{"translate": 0.06, "encoder_arch": "pvt", "encoder_qk_norm": false, "encoder_parallel_block": false, "encoder_inner_norm": false, "latent_channels": 4, "decoder_attention": true, "decoder_upsampling": "nearest_conv", "lr": 0.032}
Rows from block 0 of the decoder of a small image denoising autoencoder, named by matrix and row number. Rows with one number belong to one channel. Each number is 128 + 32 x the weight over its row's rms, rounded and kept within 0 to 255. All counts start at 0. Numbers have three digits each.
After each channel's rows are labels from the 100 images, of 14976, where the channel reaches its highest value: "responds to" is what is common among them. Only what is clearly more common there than usual is listed. The data: renderings of 100 made-up gadgets, each built of a few solids, in any pose.
# convs0: first 3x3 conv (decoder.mid.0.convs.0.weight, 256x256x3x3, each kernel summed), inputs 0-127
# convs1: second 3x3 conv (decoder.mid.0.convs.1.weight, 256x256x3x3, transposed, each kernel summed), outputs 0-127

convs0.94:167174096101095108125105130070113127152121163178114101157092101154144152131084049166098151167113127075151134149117084103085143236100144093190190116147117084138121192131176183073140144154154110148092206125150120193126119090174114135120126116155155126117129100091117201100143170149134161119099090077147109152154133160090134100129059147153189101097113065119160109116159141078111133172122
convs1.94:096156068166136115107138176089124136155081126121123128169099115134122096130066096126138139124116077154140116106163134158097160143087106089100126131110107149146203121121114136111091126148148133050093112151184153151118103075089085099181136079155109053137129114164097123124141164112170109093100124135156112136126125129145132124102144120129093135146145042122187122098129079048087161149117
responds to: yellow

convs0.237:132120055122084102158103115085138112144147150156200140164120127127177104108067127160146003149135208062124137149121181095136115122148135104125133115116132099143099138147120165053155136149077126139062123145100115134236111119157078164111116130094149052202115124104099148104173147122150091106158125102102089134149134111144100118112114079126117141119149097086150095164138118129134119083130
convs1.237:108094088196130178127131127113114085143136111176154116124160140132111099137136083118085155087108110150108092211091102136130187142153142098128187134092144163147227222127122141146127124047127135111065140171156104132131110112086172125087134150153151125109113133093131138149091113099088165127120186124159167116137116140174074084159129124143132117041150100141204136141169143109129121168110
responds to: green

convs0.203:097149139122124089082113111069126125110137116160079158072065130158119101132100085130123173144156104126169194144107089097104167152073136139140116107093100165116160141095158130131041160134102112128089178127141140159082128114118160209134128050159123124130110133157123090123115205141091138118129155117107115101135164150170140094110105164120146104109127123095097071149110117144113129115109
convs1.203:122157120092134058190102171113113152088134080169091141106092127193213113087137090115164101150116138153222100106130137130146079096095118121137154133107112102169191072124163168119108125097125223159123182115105137179149091115159141158103115108129132117066177162131131045093141160155128128111074153177119127194088125096180147104119119153165071123123113122143090129135120141105126142109122
responds to: yellow

convs0.228:131146115128106185085081092112167101124120134100149098035140112131163164134143113127102132118123176113093149098107146136184058083171110122150144118066092043106056146148124145091108141109141095123154111136166186067177135133115137149174103125144090121084141075148142104157180157118113078114092076150137102094132112076141056095086139086169121112129125053154108084073125113081135141134139
convs1.228:068110098127098135131142071170145141113118136161189151094149088122118145134094114092086116176118112136162129183090113087139184158170141096170131131163103166108193196099133112118126102116156109125095100114132122158102115088117136062091112108139127176131097122118168170122123104098104104126191095117115116175220083209099151125130142179104155130154150088166131131176153121139129125185061
responds to: red

convs0.34:001128163163115152122113152138146102166156062122079111126134149111082147127177107172101115128112219158146113096099165187135126114151076142170107123150127086119165129109136089052035124129168138120114171122108130128174099051134155153081125155084148179124184123158154175110158161154132128089106090137164158143126144089198104159145134118143158132124109155094139121113065149132048123213114
convs1.34:155076120186178174088125197104120136155105195173146134149069123088074144133105137089094104141107108124145139087106181097113126120126099134082127151123135104122191143081161083110137150151145098071125138178098129152111144170085145068109170182165104193210075177165181136123135140085144097165115181075094139130115129099153195154111123152156141115097123098094145111091117100150091143133134
responds to: teal

convs0.242:093104149176166161184125124133112120123100078133137104062143139091149109106158157052138108076113042071118080135118149113160139082169149112086107132075154146093158090155133128111100149083083144085121093153108117162099113169088110141134150105161131067142095144065131057133087125000129083184148151103141123186134119146150052154116118088168124168157103170129120161107107100155137126177153
convs1.242:137170123126192135071096170143118143101094120183114090122079178071147124140099071120129108134102123138075163105117124188106085146134108081160165179121138087104151159125124161095087084107066139152108140123086117092131116133177152172120114135093177101141093153106131130103160145139178132122135148127076174087052204101112120147145171124139072120117174118097106105094131098149125182075224
responds to: black

convs0.173:113040189072139117108060139180099121102142156140115110081082160118147156136160092165164103172132039146174133127136057128121091175132162095086113132157132164116085164160127106181173115148182131149203129125118164079192196146152148116108129097139134130085119135066138148107130118062142151110137150108182115152136112147134175133124153111154121066130147178170140079126131108125146146018089
convs1.173:138113148150159147122075166189153108116154168086104098113166077122033156155124155151051100124166112108103119147081148145130091121124145151063103076144142137119167139166112128070110104166126136117188181138123145146129129174123155096109171142165146110170141144103130173083188192138143116210130157097051136125098147100101129126110095126181179135104160105139070149131145109169057147153151
responds to: red

convs0.44:139140161174183146148111130090122132157175053127142141152160153111107063126111138154119155048111125095145134131135169118133144071129111113191147120142132111118182051040123156173106149137096135128177147140114069187049172108083167140138143086056147101121090167161154034171154163086144159122110145120116187111108104140120072034131116139132147130122126175135091151131103123150144128106113
convs1.44:202157132104135099147208083104161120139125137122071134157140090103041118109133138114104141251113169149178175078142147196163179089139084092137160146165100105123139079124106114082100147111175114133114131147086177118150122119145161129090131088140095144167102085184084173095112185094090117112088122087082106112082108116159162128116132116113132139152144091119099115145148134156101127116173
responds to: red

convs0.50:117186087126099112122103101132061148135088145147000154131141105154114120113055150127114123119113036096139105140119069140127188128115136019126191136105117117087139137154124148135159123124070122141110085153134062174024147074154139149146143048117148139095137127064147144128112129112103163124100110134133132132116098175122096155130101130098102138105115118119138140157104123104064130087131
convs1.50:174139126126068147139117137095089156096082120134117139112140079165132106109111137144196108201145146129105145143129137135149124147080148118128087166128081112118131075140138129133150127108135168109143135169181185086142127161145121150130159142128129114123047125156053142162110109149120148140103156113109109059129094111114169139086126201147143098105142121074108092044166116125122074118150
responds to: blue

convs0.223:170153088103057129089084131120093107123092103154162163060077039105077192150158072132140131145153095104145136172133102111119049203093114062127143160056158056137076142127182122142106153163105127165106140107115136157201100107129140089124127108108128166058145131071092085124105151151133095120143143087167127134150126120121149095125157072145161108107139094103140094119214144110174056129130
convs1.223:085076100136156167141169069132085119159045134107155118075156093189120097177121099051129132160117149135123140180181154168142129111099173150162093109136106143126200140110079173142126110093076121076124155135151186099163168138123136154131082160186178060100140157124010080132051106183135094086169159132085153113182102181144134101156142172137124125153070133133133144135110133110077132097092
responds to: yellow

convs0.5:179118142134166112123133159101108124030092125142112131078151157073084092158152134101099136112119173112119201126147230103142080064105169086093071120160135145130178136110141119130086113112098157107080161054150127165085103103149144111143133160153077106040150151192121121136116078111092091042148142143149126157134201118130146118136114115161142122108152156113170105140122118120192108094140
convs1.5:182109108133114086117115120115134168093101153154152152149101093115151130121146143156133110093117104171102064180098150166120223129149113109155158110119115160143206184053098134136079097130142214177097104155127102145067132078109139118116199136129105183141154121124076123097191141137130107117130098099139140101151114118139147173090112100091108136176126082191119140137114078138112129126112
responds to: yellow

convs0.53:044136133120120133126203110125149112170074107103116133111158129116116127099120069151121170149111170148131131136145097140111122119145096099118114112195127097117134169088119117059013146121172108119135171109126129165125073095096138150105132106128152147155102138187160143151168109136134118145108114138160079142099123148112154146107123176123127136133129181120130143151074124112048154174088
convs1.53:194116102144092138105102167153128130121091148109096111159126161112095105077156160100129169131138154139120126102090156138123122115143135165092108158118020105102205153124085084136122143138159124122189072142133153071103153121164144109104153157177155150195077128108132180096104058109147149180126131083103154153122116135111105126146097097151158142111107075170174119090097111116078156177163
responds to: teal

convs0.234:079120128127078147147159126143170102111117214115097088177127096142134190131190004097122158150164038155151082106145067137167155141142117166061104116127119109134100172136123134048082116105132105108127103155199143135197071134130110169113154106165115113154154150071137180136134112087131116102156135144132095153131174148157142197116146135137129121137125138106161142148087138112036172097123
convs1.234:124080114115127101062123144096157159141084150181172111148185084172094113145152156130115153192131136136048164113074097136162174106141113081142175149124198118153171133143154096115109107140125104123093107150120127106147155116097092063101115168126098069158103143078172129090111169094167057123090093116091159134132085109065146142155130098132116122143107040181177137114116093140079068124158
responds to: blue

convs0.61:103158147169177127137145120098111131158172136122106120147143114115143160092196056174110142130149168101154168110132113117168159090135132140141160134121116087127111130125139117115165145119159135109105154131128093099116097090166242169119116079100133135126079126204122157095117151189123141087097133142178141139112104120137070179124129142136104106138135108059158143117135093109140145089140
convs1.61:156073113126090102122113145147120116141103154165162119147108103117085119140126159066141106097036146111094124086088199101114146150108149121134157161119164090180187124120088086133155173193054093144164135139072154106165130166147121131125125139164100103159102177114139162093140172113141105179110149122110119165137138112151204194147099163150112100076140066064108137117121155104054128130143
responds to: blue

convs0.46:041118153117083145107125139183134129176096091108049098127166147149079151085146108177123169127145167145134078102108084129157139106168081179104135118169124084150124112137118079042095145112173145111163147146146161113152122070149154122116124189110137144196121116120153159094150125169134142157136124170117142110138156122187118165119138131122134113158119122139123153140035147181030175164116
convs1.46:072098140152101195168079118103103082121099109131147125103161131110139138177093062091190100098151146159145068160130124102145151100081156154134102122114145108165155139142165193122195057086160117116164098124169121123148174050137163139079147108137139141081205134209084087146109140143075137110164096104135179158123114129127102119134125116127158115167074125136136102131108180115154108132105
responds to: yellow

convs0.6:129151181149139155146155128119128122114109180135082116188125160152118127091144071130133105118175095146139100124119126158131209067160111128087115119165117101109172144141155132113088132111145110097154132159190093117147077105107129194137118089114142149199142112129148176160110130082105105106143101129108116101143151150122119149124085134156127147135133113154104161160037132168108152105145
convs1.6:129168111111137115115103112113114147109063102112135102149187145108093107137160090084160159135149094148095146122107129156165165141088186107148163135089182067169149115077118141130177131095153153112141116085114162146180179102105106115097164125134101140099093078173089096125106080103173113133128086111047130159108117136164192161097121119105177127178124091181130116143139080099107097134168
responds to: blue

convs0.175:140133069133079151091115123124032148162125110153157205120085122137109134128120141114115140105109160136118117138116121090117130157112118097174157115161111091141217091155152119134164100118123120152074129121112136124118125145086175166147087147149121149168090094049074183117159151152122167141149163039084145107117094069074161153148167111140134094123122123094077146088178127150173099190171
convs1.175:151160152130057111164098146138084165077145108126074118143078111118159142130118136102142129125116153100143176100128142146131185120124167111168156126160147111123215161071141169120193097093108066098152139171109113142093138154149100159138086162160120109128169177153097150137096166160104161161191092173113119145177124119175187085152111107089160118182157078102207127121106134108132208119158
responds to: teal

convs0.185:130071143145116145147117127123135108144204000104135150087147199096102081135121117124087135119129144125149095108135173152164116128157097136116107129119127170142098121114154134114112153118139133096130095076085103160124137109101122118109139159143133125135095133145117000145106143155136131136136133148140138093130143054150056099139118137114134151144129106121106118124041146133168131133103
convs1.185:131152103166183153155149122098123097150101167157123080082091125085101137143064110074107122121186144116109121097178151118142134158141160121063146134089123173130255139150054154108103112120161143124103097163097089121162170079134132057093140173138145145104184164067139119141133122079114120154140150102115149128087156152134179153151111122119059130127104123127127133143094157094072107122150
responds to: yellow

convs0.211:081113121087146124102148113163069130131061175128096126165065121116159097196127098122127138129141141150113119122139172120079137177143121133100095118143109130093114127161143067097039139102123121129085136144102168185143150098121111186089077174122126158179188071057094185156141120076121185163131175153142122113107169059099126152090115136055067094113111102119163116110122121120054104145140
convs1.211:166163170093133141171133147179119141106144088146114128077126145159155142119117133174165089195110124160194114111099123120104118095115127118108092167145073156089199149123129152129105122099167130046076079159121102134102125120103087069146120145127109142151133151105167112184141104126117152130116081146162186099137135137164081106168088102211185122166145140179149119157138231145152152077069
responds to: green